{"model": "segmentation model", "encoder_activation": "gelu", "encoder_fused_qkv": false, "encoder_parallel_block": false, "decoder_blocks_per_level": 3, "decoder_block": "basic", "decoder_upsampling": "nearest_conv", "lr": 0.0029, "beta1": 0.95, "cautious_weight_decay": true, "warmup_steps": 680, "adamw_weight_decay_other_params": 0.05}
Rows from block 2 of the encoder of a small segmentation model, named by matrix and row number. Rows with one number within an expert belong to one neuron, the router's apart. Each number is 128 + 24 x the weight over its row's rms, rounded and kept within 0 to 255. All counts start at 0. Numbers have three digits each.
After each expert's rows are labels from the 100 images, of 14976, where the router gives the expert most weight on average: "patch colour" is the nearest of a few named colours to the mean colour under the peak. Only what is clearly more common there than usual is listed. The data: scattered letters and digits in many colours.
# router: slot weights (encoder.blocks.2.mlp.router.weight, 8x160, trained with AdamW), inputs 80-159
# up: expert up (encoder.blocks.2.mlp.up, 8x32x160), inputs 80-159
# down: expert down (encoder.blocks.2.mlp.down, 8x160x32, transposed), outputs 80-159

# expert 0
router.0:116140158169133112124164153143112086078164147137127101138086083104131125123091107139158118106126178170137108155128140148157156126101126118127103141134076108106119167139168120110136146146129166109139159086121108126104120141120107098168090116
up.0:167095154111088115146125110140127153139117092093130136137148167160090127142123181128188081106124104104133101122135161133124119109123122102101119154117143132119122112122068159174118166124114119097145180108126130100158154143118084098119122117
down.0:103148120155162126132123144135180131125161139175125152121104115150155121117103130163108141132140121152084124079122124140095063109111120135118121133146093150161141078103110115136145122148120128118105125151150141147091101172158154127120071182
up.1:105102147117151150108154131136098117101099137126158117156134146151110136142121073124161126150142114099150132122159123112135137108139167147134115100116070116118120124125083145103117144124147111088092097162122102143055151110141113088100120084
down.1:122121093136129128088145098130139150154150165144155080121101128133142153096153116137119137155168140160138134081093177140114198115115125110184160136142168148158118127145175142125131120087133121104147137096133157127074146140115106157140139127
up.2:131092133067105148058128083124148175087128151124108113115131163141162165127150142117139138129136142154119118134123092154159124122091129126149104103097148121100146156116116116144097144114135151161094138140133107103170157098176099106102134125
down.2:112154138130129104145124113172121131114099107129110120145078139093111098144107117146176111113098126109126108138141124170178183132128102129161143117089157150141121093118129105119113136100134113120120100187130104096143152152124141093153106122
up.3:154119139092184165147094189129107150136152173115142120124116115143127099129116137161092122098111151132129121147096158113182076134151107115156179135124166148107109139086132145127130132105148119132094142105121117049171127121133138122125105136
down.3:133141138147157148145131093133129151105130170141135106127121167116103061079129119147138109121113137134135147149127136136045069116136085128161151134103105133111118123110152134153138155138096138167132148092142134149156095105124163128125122096
up.4:137136123100145156124113137158099123126122107134147126143142151159099109108117156091184151151114154145131123168144187145119094126118177159126116130151132107112169097125135112117147113133081139137184125176122087108118113092138064115129138082
down.4:136173130117119111112113105113159130111128121092105164146121151169148143138128163142086139135116115143143089151105128085090107096130111138118157152114114132141120112134108091114118118125160157139114132141166147101113115150099174152142153109
up.5:120183139077162088129129148139140111128084101170092120095145071143134082139134129135128146143142104130138185117119150136128108129135086081131100150082107110102107129106174135137161119127145100111120139126127130185129135110131165122138103114
down.5:111111121124120195123165125101124164161128100128141123178097112129151112141090136139101116100140087111130124144112175127177143169127163163128140147106106104127147115121132107131118103138148118096122105162154136075142093135147116130113166128
up.6:132138117090147128143096123165110151125086102106125143108095120157120087125106152136129114116135120148114146110088125125142069109116096125134146147134157149155093087155144177212146135123114109099160135193158120148155127125097159153135112124
down.6:129123160137151125145128152128127116154159137108156132129092158106162140123143129128076135172137120120127148107107118117086024113147140163149161113140133118117160138130169155119134137111119119126150116124121165084172128150138144142161119157
up.7:161148114130106117120091126124136169124142124080152144195128147136121132107110122133127115158109109178127135091152136159132134119109117148157133133135154124094189104117118156110123130072126155150151130135113128099121111114101126154121122120
down.7:126122106167097109125120149124184117158105105171153140116115115135162098144115123126128143101094146155104110102131055137069123114129109089104162135163120093126145114100122139122133127107138123112098116122092119125110092111161165136163142135
up.8:146138093154131124134116131123142055074153166131116139140145125139110158124106101174118114140118126100120109161127157166110110158158154172149107095165087082137113122106112138106138125082111138133136111089147123131147123145123100155116086129
down.8:135147111152105146133109137150169101106136098118136154145133144143121128104149129144139145153105153130168160128115200113201147093096151148105113167138098087146120140127125085117121143101102123092152197147136150133118072091119132089109112084
patch colour: grey; brown

# expert 4
router.4:122120128162181144056135160132125087143133127124127107116133100134112135133116120149138146118141097088138111139135128149106145125116153126187096113136131123163115180131130116120134153119118107115188170123130116191095128153165141085112165112
up.0:120126158134140128138100121105133117070128161099164105123153105106153170145124101111160165154153144083146137181149110092132125100133097141086142111124112125143192130132053104110127115131103132162151112114144109143133143119122155141094122166
down.0:130120151098147140125175164143133091125174121146098129149135185149131103141118150124134117148111123127115130109158119103113193097132137141140095137075126123104113129108148116147132119150143132116108166077128112095112124123116113119110171093
up.1:113151141107127136139092136114140135100124133079164155099090150136163170162147157070133149138110088140139150152121162131134131100133143136120124115123131082126166128118105120164110147146098129117075088137149105066098118114099128076095120120
down.1:128138086097146129095160146147147075112150110131127082130129146160138109153107111131134112114142130118161110134171167113085185156159126129122102109086141131138115091073094120138102132124151119125110138116123148109143158099121158118104128154
up.2:125103126138118135184119133166114118157123153159163145118067129101092093101077124107090114103080134150154153140131177143134104097149109118135122151163096128136125124172110127175160135087128113086143150155101148119159122119055092145135129117
down.2:106165097135118100142120153127126136066150130146120107146132115108116127128132162161064131094097116122103148116142141158083075147165146133171128122160100121155107153140142131144134171134137133064157116105129129130185131158164143123146082155
up.3:094090136163120142146161107144153129145118159101113125126129098177098119144175111132141133112112147127132100128156138110072119111082111063147183116128115138112120155195145092174113123121149114129109099163146124109136146121124126159137113128
down.3:132162097114079095134106143180132161134104154133134103126100121103107143137155157150084124129129149116091124108176082151135110094142150141151133123130181133121163081137106166144124142158132149088140046070118157139176152142132112117161144074
up.4:127100119155119120109113082132146138128139131123117106156100139115145123083121181130179150164116121092140151127112117109145088142114136129149119128118131152131143096137119112116116124133091125188128128114109130152104132109101152157129128107
down.4:132107159133135102115153157124122150111136137091119130151164170106077100168135129130113125132115119107138121131174132182158166096132101119129138100123151126142154144101115148144120091141141132101138090127103121130124167149159114120146122106
up.5:116128117115139112150139100175121141111093153110147172094080159131104139104141105151152132131109129100109104131094146097111106124118143121094133130165159154140113119154124134162169140118158108190117151135145115118145166133127111138112142099
down.5:088120086111145115162132163120095110142105131082107108097126156110148148174138156178118117126143107124133165080127123120120069106136129114142137147132137092096162138109131147109125160153134152093095132140098117112147125145167132103165109157
up.6:144150129119094126135143111148146111109100174160159126163097127125157116139126127164141138178136109136112151129078109176126136128154143131130116158135117113110160150122073136144087161134131137103113120104123123141166120124084136136126106165
down.6:135109117100147140176076115089112153123108158103137168159114109112128112117103100087156110127111125133128153127123142142099100160134137129154128129122162149099115118174129107124116079146125146136098141146154130088154102118132132127121122134
up.7:162102103146099119114118111132173123138081182108134119049103121160145136120111145142182156132104140133103094146162113136127172154143140122095087131146129152155145149164128149133155104131149142083102148073103140102116142176120107158144103152
down.7:118136096115117142076115137135159119068115127139067124122147151122158142140120133118131135113116194110149146139128173165140123126129129100125127152152127110151133105068099156147135099141141115126122102110110131142133143173126107050099089120
up.8:142079144156176130136136124125111133147167165148071127117140079109144130112144151132161088094104109175107145123144120094152193095178082114113109128122143136104127134170112155107095119149145140135118130080113139171137127109109134152104176117
down.8:142094119168110101162141127122165125109119145148137100146126107135100129115112127108146126119128136093117121076119144100118041114093129177153125171151141134170136123131127126158092140139138115110164130175130173123165159149133122150149132145
patch colour: grey

# expert 6
router.6:127118095146118141158106123165126092113091126154119094096159130151137115115138177150114114127158170188170154116173117159139122130100146154134118132115097116136113155155143127126132132124156125145120147111100095146120135091151155167139168127
up.0:174119097138088180115107179111135107123172178139124176123145137158110152170128157113072127150109145130141148148118125140125180141125132090099117126144138166132105131104108120112111105179111136090107118118125141136138129118164129097112117128
down.0:084121139101113152126108124152108118136126108138129071190160114085161129103065150103149091156171116173180109151129140143090176149151149107090152157106130109123109106126130140114112150110144131134130132123115166138128143143095114152108152143
up.1:146114142142147113137114122077135114163126125100116152097075131133102135111089137120080077141147134116125135098131177128173079138157120107099098129121172126112108082112116109157152137125156103150169154098140150113123132157126098101114125118
down.1:137120148147191185125101128159118105102190112120144129103116154094120124106125143097118128143122107136168113100102121101102065099109124140142113134157130140145160112145114143120125172071161148129145148111161155115162078136133109166161133113
up.2:130112165119153144125127122089101131130114103124147189162157157100141166191114130083118156057107111116121108117141149116134145161162123141124102121121125090152153146116131154113120153136141110131058147062140115128111140157079104092145146128
down.2:159132118076103147094119117144151127121104104156141097148105071145178120123160115137107127126121122063154100136109151144189135137118162090115120095110131114146143156112122116103117114108128149127141124158097136125102147120098103141168151110
up.3:095137168181127107165114152099186130161120117101124145127085148125142101132118127169085141129145122147115171102109117119065116105125132107128084103158141121116131116165102156131131124135160113131116114124131124107140110146137080131116153111
down.3:123137100100144136125125125158170127133131174160065151118104112107113140155101161119085165110145148114150154139122137127093085134165109124175099118200100171139098148103107099113127124116096135152112160122113196082124132135132149136138136148
up.4:140128108129135162121117122126145117139135128148125075110184134167130111121116107062152100100134168142125120091157094150110157120152155130119103135112125089099132102074122097098119090135092139104126116117135126157113144116161114104116110091
down.4:153130105113084150105128104125139118113174116100104113134142109156128170096140111124137123136148123097152114102166164113111179137135210129102134120130120100097135157107133122134117082133127122108160103119149150129098160104114095137153106097
up.5:114174150113113138132125130109135118134140112165091116121111129127091066111133136131139128116165170168207126153121072152118112122137121181107165155147144114103121084139171106180140122145128125132134138134101146135110100110104124150101119121
down.5:167100138121139077118077121155128138093129125165111145132119155121140110090118121115093086089163141119087136126177135118083108141117114106130167150143159141133103126148110176150084166141103122109141152108098144172137136120133149106158121129
up.6:117106189128143128131110155117156123110119139147142105147139100127136099112126107131115129093085110089113114146128104130132140147119130141115076147167112102137090121116131147095108168152114141109164145145180091140152153181100113115119151153
down.6:067102104107106097150133152168118140116086084122146136113125141113126107159127164128125115137119162091116114084128104138115134138131130151160128128116156136168087124112175172122116143091155122132093125135111095146070123147081137166110115131
up.7:152159104087162174122129145150140061134123107126128137111143099146132105114166127115105099182128152067148118142137145132131188151123126093096106112100136102099111139165078109157133113158129133060097115148131145158166097114165118151119134113
down.7:124141142140106123133133150106121136134125069150115101142114128104156129146176103125142120103156142121098159114126144169100054092126109144160185157128104142167123129130123161108145115112142127090099135073139131163096105137135137159130109116
up.8:115080101095141128139161112152119159088165076136195123138150143132127099171110104131112115105128126102128118136128111141143167113140106145147127156117098098163123123107118128110172131097093119110148128135149154146167136147106090191167132141
down.8:110163098127135129106108104091180154110119099130104137146135145129123140101161141146163140177119140131093125135116128126113091098109133133094149080113080126126122109109133169151117188144141147095082139180166125130106120140084130118117133121
patch colour: brown; grey

# expert 3
router.3:106110113129152154115154104163094091098130143103132104134138071143134153111099138099118172114167117208128117173099141135122144135145162119127120066114131133131152124143151116089137107115127173139167118123169097124156163140133139091144139124
up.0:100089120142125107141138137140127109128124084142100157110101121129115149148153095122157134168122103146062132103135105116117145097102111106120082121106147147092133120179124101120142086157093123101150155103130119121135135128156098112117154120
down.0:104136084103081106148124127107162125146159136070112143164137105112100157155134162164130138124131130090158071155135130121118118121130156155132164123127156108139139128108103104088133079112112079153132127115137107158111119162155137130122105140
up.1:152118097121143113129109118142132085146123105156123131130118160133127129142105147074110159098094178157141128185139129142150135145125149130143132090145115076148105161158144121132092151110117129125120131104140121170127145127148141133138124116
down.1:135119126131123112164122118122121119112110077115134143104122120079046124142108137102088161104103133150130158142148138147142109144117156132107135109128124128142112163146114167138106162124102155145157146147109166092121145095114119144121159135
up.2:135154114129128140151101145115122134154073123119138146098103121148122103143114116117150075149083106091126135138094139148102161067109093154145175138114130159110160109088141123169124128143144128136115125131121143126059117179148111121081118110
down.2:146139140177127101132164180129148159105136132145142141061110118129133153150195113147136110127116114131121168177108134155151143111126119087113106145132113127106145118154109126107148127145132122083115134138115101159160159134160136088127094101
up.3:103125104094066119159120100107140087130093136137112146141105063137128125141124166148060116159110130140122144099117121090148144177131128122122145096084128129168156187085093151115108159128127135101121124095139162151102109162140121138109163132
down.3:112138157164115170132124146071143165137156138131088126090142129118123158145111123135153102109105137129146158153128101171111078099117123119120142196121155108123164118184117159097144131142123143141118125165112144146165114132157141157132138120
up.4:169168148126139117069157107133116160102131103141158138079101152123161156144137143144138113098125147108108133122146119139091129151126166152153153138108109150123109152180154115118138157141110145092089121126118104145118072101136108105124123090
down.4:150128140119126151121086146069134108160139137115083167144090132121169107125120096153170118089098133152140162109114147116138153162112121165124139152164141102142162129144139145166126092185119169124155117110138127149127159115081094118134141132
up.5:159117141118119099162151138134142143143091146106126127136143148125142125122131108142141112147147134121096136128098111126153139070104164125121105154132151119110119079169128143137110103114126122137176128102126155107113127107090115144097130139
down.5:118128156159161082112109096131129119111163162126132123109123119138148117125144131112138158133114098131165155148148113162108063135120084184153113167144131131077115141109103117115120132116115138105178108125085104113159149161129111148136099113
up.6:113074182113111151129133145129089137139148100108132155123139123141133102132133139107087126147137144157139103075103131123139123129107105155120188108119135145122070134116133150156166139119152105140154160159112117120128126139088108179125133132
down.6:119166158114122148128102138116142119114159141114184137069126131156182122122173142097126079133111094133114139089128117131113117157110159131117100160143148136120147122174131117106104112179139144091113148140145109146149093120113139125155101138
up.7:133152148129121112135141108119144104082118132131103150146121105149140100158121121103109136104102149104168115150133156119128082184158130176154169097145113109122135163092145132124125099081118156159108164124105116093144149131148062133131181111
down.7:143065132115091127137120110130054147124147132150089143125093103150180133124151144068140128086093128148134134121136119143129146111106117103130107107165113077130135152112127156095095122107134116136143124121116124150125132163118133145099165146
up.8:152155129082155148147159112128141166122102098135105117118129121137142120181130146096097134142143139140111151159152132111108140111117140124186101154141110110114148103149090138054118139126086122119131123078104116131115147131111117124097120126
down.8:152113124127102139160153115128136110179149074153116152135128158081105101097106124122131090098115166117132107120131140086122212142152142135121119110153153072164117150085152137098142105102129144120103156085109134152141133108117088154111146128
patch colour: green; brown

# expert 5
router.5:139133100153139150135130137153152162103133142150126120171106160155104146144180093120152112153134138159118104126090101135131125122120169118106076124089143108096136142105133085131135097131108149101099121132134148138105157105133136100153089118
up.0:135091123132175143165071146127101149114119137083183124157090140131158106111107148141109099134131154163097074125124156142128093158168108142147144148133162135090117138144112147117097167123123100150141145111137141065141111119117161191150130121
down.0:138118079141112170141133124134090128098167161179096124134078123125121138141105123131147133126120126121104149153148116150120071150102149132138119163133092136143168110138115119127136113115096162132140132117078143119140162165113156170172149170
up.1:157133135133127119095106126131100142140104137146168128103164087104115145072110143201169104145096150132119126151107145111113133176148113132146134092129146134117153139130121107154120120115170164092141113112093089123143205152133112116081120124
down.1:159109111136141161119120125102156128137136078157111145140112056157138104154146144120095135099108112113086165154106137140134166116109131153117137112094125131127122131113142116122138093147105159143130140119098125127062087161166115165100166155
up.2:122163134118113119153121140102132145141179151148133147120149132138144128160159111139124146072128133143140145114198144140124099144098129081113108169109137122113174112089081149100141147135081140119125150094094113121091148105137132124093124074
down.2:168128116155155098131145127162130149141128090085121151138092163120082086119110105102098082157145122130155134144065157151103130132130121156126121125122153141125118116126135155149137111119187105133113113114156121136103150140117122069133156132
up.3:135176138125123130105108105110196169139142141142088107122105109149144132161150117131185087142128125158123152143157138106164141129100122183174130111093111153145086123111106105110149138124086117145092143118116096147185118123156120125086114118
down.3:133140163088105163112137144111129140137145093141138138129151146153093134121169130071158121102126142146116091106126127124111169139133143121128136127159147117096096185082161113112126094125137087138122125136125162120137128101143143110168103114
up.4:167149167119154163158092094170132143146139179129106125130165081127135185102117114145125148182118122092128113111131121134158089127095074126100146106122148147180131091128119155148137101140149164141099113129133133106117133106122098130175126152
down.4:129130148093137127116160111143119180105113104142133127172110140126143146108142083118125133140128078137112140090089115156124125090065119099142103101138135118139131147151105131113128100120130146140156108139090131123128120130105144135140124111
up.5:091144103166117096151155118143145110113114101115112154132111105124140150159120126126183147178142123134145120106107117142131142123126133133147134140104134072111143110119113120095080133089067104172108140101087116139080136106113098153126101085
down.5:139126178110106148111137150160053135147177163066133121135101162157154139162145147127158150145132083168092123083116141145169155142128128125091099118122176122159113109131141143108103126158141137102114139121123135126081086126150092159097137186
up.6:105128124120132090105147139133132143124153096088126093087094126107178103100124130165130140148141122141133114109131136113127113129137115133124118094163127132144140078164145104123128124167104154119159104130180135155124147154122154136116118131
down.6:099105143148165140127107134088093099131101068137133146132158113163131129183157110117126149115121129140162164117089161126122055139124114136118139103155139125179120131128152134138153135115118129111124095141133121136153083118157155091142105150
up.7:075125134134116118148083119091131155103112140138118143126139114119143138147137167144125151144099118131125113136127137094097109126172160148156151139144139145100223126103133122139118176117125155152136175113150156098097163141145117131135143155
down.7:135147116131131116122151129125150127162145121149098110161125148115137114102108103135103173140111143105108133151146098174148102104113118130109161126135078161118141135138077137154101188167123144134142167097109152144187147149098139143087122118
up.8:101184131119137082159160126141140118125120139120115135127130143156147082139147089134092153121120127078121117119111129164124118190151140166112127129113134142160114128130144117153148122109155123151087089113153077127123143122120094142109123098
down.8:094133150091121096140146137139084099152121167098137093133211140127162132108137161132179154170089175131141141131143135135119146121133129154109138124141163097140091122121115163147122139096112106137140126101154105139133096115128123169182117154
patch colour: brown

# expert 2
router.2:119114113139086110133105113126151186146113145132131130135135136125123143128119105149112140126081116119108128139120082154122091113102138115145155162158123124087126107165098130144125150126133139147102111140142135082108118112086107159115119135
up.0:151104125142164099089151168133117122116112117148082155136115147123102167132150128148155109110094154142109086136132139106110127104141131122102121148112133171146123137088147102197107159136135119110102127117125137105125133136132105101129158122
down.0:129122108114070186160104121171103121099115119168149115168146102128129126160094125091148131110142132155127127118161112119114086159120144115130084157123078123127127122106124116146120128118166159084160108099194163095134139168111129106103108136
up.1:115143146129099102115117140153143133144126119074115122136134129130146145116123167155107141111149170139132130114113146153161127123080130114123114145103143130156191073104186108152099082144146119143130096115158101116148126134136103098102145118
down.1:123115179137130131161147140139114141164114154080132119102132108148106178175168161140102099103156109135111174147134120108187146118141136130087084114131093111168132170124147132179134125128142101104111172106110112114108094109117135091108113112
up.2:126176133153180114165130136120146154139136128081137137134163099171127135148092186103072142125121161138142150124104111103095126132138089128098124134158098108117160088139098105099103144079118142200089141131089145131115140097162113146101100128
down.2:136124116118129105091104128125131098129075120132097116153133100088122118130123089146173125087137113170118152103152150095136183126174138123112094116077151115160112145100150150095137083123113097093155146138141154174129122191167154119136149110
up.3:145141111086133135121092106143123151144128125120139113155188125105129143122107127094114147135144131124154129120138112099118186145123088131112109107111107136149158126105104108122171106080144111198110181107101101129094109126110109065130148138
down.3:124101198079094132135163149102143086132102120099140136121159121114094132124162183146137108116094168146120145139151113118091119135134136128120139089129123131137112139148070135102098120100115105122163104168188123133131123128121098142121115129
up.4:179150138158108115167114154145105147128093167107079110095137164083129094139114134123094185151114142127142128163128093150132162114124111085087129112162097139085120143112147124152084130163116108109111111109114115107059099112125158113105124126
down.4:104115131139076092135118127140067127140138184089123106083134128135129112101162108172120120140122126129138125122111161141166161132133152134123099126093090117154132131137129118134115075151126152106140132122105111121127128139173131110144102123
up.5:142104123112118107120106104120095135166136160141121145133152158143140143089128090116136182148108128077156118088101141148166178162098112137079136125135123120106092137097124106113119169167166128121114101094087121205136108107105096126132151108
down.5:134155143153131153191152124137138093153098116129148143155167130163162068134121103125129137171122124114151097131114119123150113139125168134120108185152142121141136195129101162165091157107132143149127133136164127121175140149139145126098141108
up.6:128147127101132086119100115127151129086140109126150133161171106136158148102157109107169106149193087144150121109159143134172132124163113148116113124134118124118180091128108103103167102091129142137159175108097104177144151148102132127147134136
down.6:127142119128121122127164118148109164137158163114139158116150128197104124138129135148111108145110142149150151137151114119156103107121149113119100149078111094119094089094140075144162153129150115097137154174127096087080142107129147117140120149
up.7:138169136129198107117075130166124109130117117145148085135100092116145140127139091100178107155104177148102115136126109140144105121111159130130140118114124143139169127135140122141134147115102172101182137114155108123136151141151140081151087124
down.7:132159155098095114096146070110141114148154146103112144139143129149074107124087134113143092096143125091146116125074084135148085112112100160150155144135163169113083137102100107096160142136137088150108117115106196131096109149069130159114121150
up.8:166132145098133150103101103149132104140115125095134107144134146115142158187109120139103105093166115151125122116117119126143129132091116127130096098142115123119132148114143049075150086099138166156133124136164114115130118134160118099128126094
down.8:132118167195139084120138128180106099150147165146138085141124131156128145137159118119142114127135101133142139146134099128128146112105154127112104125120117164124134109096128124137117156138161117130144149114119101147133125121127130119087121143
patch colour: brown

# expert 1
router.1:120120158104183135107141127146122123101124103126108151085110136132103094119128130139115094123153139123169145125141155136142125141130103132083123121077119130125133152129126155143158096112103114104140212122107116173136133137157150140112114099
up.0:119122137119122111179120140142142053134174135163133150131127146197107082082144082113078077093134150130127165126121158144146140144128106137140085117160136120105119146135129142101104097121137127099128133130140089117110114149127126121122111149
down.0:160151129113143102099076068109103145116115121097111094139146130133122152107151113131140190116118114130202125111129109077117215166138155150126119122157140139122137111114109126177125128102130117139163114136111135110082109092079117147141114108
up.1:116118153162106092134091144111126175137159164116151158113102124102144147145128138139112099104096096118145135159102140112117072112151132121147108184151121058124151128093101073121126128155100139125136123066085123096148127098139110131107146135
down.1:140141106131147116105130117122171130092163149116135155130128113060183144083133106132114147108098148100136107123133145122155173116106119126144108115137138107125162108124102136122179086102115084146102124127093146140154170106118124072185151111
up.2:089128141130119070099131119126116139085119134132132080115093123117118165143120125118126127149117115119106098114116097138141097108114151104105151158122110112106140126144120148145101162123106176130128132127127141152117167150190135117136112103
down.2:121145141119104102154088140139140122106159123156119130163116150103106114127128127080159104123076148129169149120138102130130063146155124125118140143150123118147129109162114098090161160134103103180149095111108149129185145147171135080114148127
up.3:131117091096148123125144125138132149103140082146146165114179127161128137119156125136128163125160144066115146098127151100118145158113121137118159084105167113138121060097133113131110149124111099123108169141158127122109075144141126104147145142
down.3:129112150129103127120146119095126114107099160120120056109141134107160095145115119115163128157124129160125142119148148159124180109134109120142110112128152110091125143151124167159129100171117125148162080123118112117107105117107122119116086115
up.4:138153122110144118117122173149127157159086131104142139105107115137128134167099121145125151153108127121105150129141165161077156139107091107159192110163083155152138085133116134125101141136128109080138077164108127148128100166102134155139110128
down.4:177154136148142158125136141108149121157163109138115109136173135103170094141108108163128126137155095128108109112165089132102128117106108142102145160159126091144068148122135170146107114152102115118126138129154120128152084138113105117184136125
up.5:108192136181105128106120094130145137105115124106124159127167114146131160106092095135109169165108129113147096167112139176113112127159089135119184100110105149134162095103166122094118144106161167137127132054159136078119137134137100158143161116
down.5:117151102104160140149140117095135098141164159142145092095104152163124137121160099153141136169119115090117117122111112181134092119124135135123133087144111124104133092115109163179137142112174133134165129144120105092138133110209118093112108101
up.6:108106133202117150151147124147179129132129132115133187110109086139097123131095089127128129098130080130110150109135124082137138144147099100126138123116118150154106111140081136131130135133150102142126107093138136095147121138105115129169156148
down.6:138096121132139101147126128132102120136140122119132100070167139110123151091154143136148139132130109150113115139099118125149189120111111106097114113133149114132133102130139122124152128144129145145114108113148117132158118166134130162117123115
up.7:126123099153118125118130121152124086103131164140073128128149104100105143135131140147117150150159102107094128151134147117142165110132100138124093130125152105110133149118129149090080135124123116118144062061124155090146071071107155105129106131
down.7:124129128131100119112115106118160124151144140133129103124092110088127161089133074122105101140112134101148161131114154097127166133152151116134102105125137163124150092117116118149117107124115129119139137136118099143118121122176096115123141115
up.8:086139116175125109126120115107095130131107124139119123132126125153161099138104121116117125136125133160149093106111156101122154129162179169133152138126127125103097112144124134143139083143194152151133120119116125118086136139122122132162106119
down.8:100129119120094151146150106130144122140132116126133095141150109128104149158125107162118154119125098156087149153130120132137144136141122136147102108138093148104134147109138099144100131109126122158071150118110120137161087110091113144102174165
patch colour: white

# expert 7
router.7:118127098116145165106085152120130109137090090116129141123127080133165132123087179110107134145143115104113123148120138145126109122128125115137117130081121126151164149164111146157146133161133159091112130132126099131139064151124150142132124136
up.0:110109113151108129120170204154119150139127141112115162116112150131140114116158187128116119153134148101135122143136099132117121141089185140080122097142073108155163157126135119132111092117076145108101110125114106162166133121107120131124165075
down.0:165170108097090141107106094119136155144116147117132121144140127111127158134102152123106146156116120152137147089112143135133191105124076116120160131134177143139098116136146103082089140129213132163113087117155140115125151151111133162137069106
up.1:136120129101149098142107099123115147109195086114122117092126131143075147102130160111136098161092098129156172160106139119133161143097133114146113118142154107092148098153146102133100142163096117111180153123164128189128113121139101125159135119
down.1:118130121132087162119162148122098102099068137097124137125148138118164120167121104128106132096124131144124103159112144092090020134113131124119141089119103147156143126106152136123129139120119119149163165134135115107136107131155190137126106158
up.2:124109125169118141133134097115118139127139163145132128142139065127131145126098099126115158115149111087152132172111117111152088090146104125131109139138066106183117187103111094100136115122128099169154137060109113127111132124088124168101129137
down.2:168135101088147101121146119120145123158152138093115136124144213099099135144116111053146149130139162132097172129126122144139126126089091136126131130092168117101123146131159145146125107160117137116103135200175127141098111093176110090153104127
up.3:112131126132069099132118116130124148158135147130139114143128120132081149132122162119167126131108091136181135111125154086163112127115118115128115125166103128118115122132127131134119167102122098136058110157095114125134066120077141068137141111
down.3:126138119138153122115094126134153121131165157112090157136136101133142148104081126109104161117116093115127149163117135136155141099118120142140120122153122115135095094125069133121129116049122118146146116113151100128106127155156127131134119145
up.4:168124101110121133139153147122170136094152135129091133125138167128112152128101107094140177125157131160093157126114147103167130117072155173105114117115139158108137142150132092123121165109140109115145092111140116125128142094121155098133114127
down.4:120158138169132152130107069088128151127123166162159121159089148145160144094126113147125098156106143107100133147126137121175166119105110135163129131150167129147171081103102117119145112101152104131087098171101136118115073148142081106099145118
up.5:158099095100109095121143151080112177141108108151100107090109128157126156100101123122115073114142083101125083160130129153154112123145136136113153140156133117135118117105134150136172125157145128108131135149144185051158107119116125132140093118
down.5:118146150120127134100129126126145105137140152174138143130150125128092118137123171161135144140104194129125186100114117099082142148112122141139144113140156137109135143142140134139105157110108132151111135074135113129144127130131111145155133137
up.6:105155134139156128125088138111144101161139152140114112103130118083124123147133120100102148140172107103128125149130114120145133152149120099137097113121140108149119118126120100081119138142112092138154105105129126132106095146172132110136160191
down.6:142124119107105133157132115128092117119148122113112117146119170153144129100168125127175124112094114132124074167129166134125131108173125106095130160135106150116109116142148162168159135137121167141125127166127110131165167120156156197134078125
up.7:177063110130112158139122139144130108125135075184106090132164161102161114118133142113088141097157109135101134110143090156147114123145110141109130115143155114083097152121102146052121134125113128109140130063148105146167130106141119084141125101
down.7:163164115145109115125140118149189146136146132155119094156112100127133118084138068121110118116132120112125145122168113167104148105154072102189148187128119151150114135131129146120107125115128129141096168118126142142084105108151121124093109117
up.8:120139130176121125133153162113110123134152128144113134138136111142151125137104185147102112129191138179158129129159174118128174126160096143106079120150162118151135136087129116107101119125166113095124101126112155129119101089149101097137133127
down.8:120087150124130146111150139092142137119103112130128192153111166144129121148117102118144146136108157123095110140138148098183177130131119133126134130151133147098149145146137163110106108130152170148143114110121136109124106055167136084104113129
patch colour: black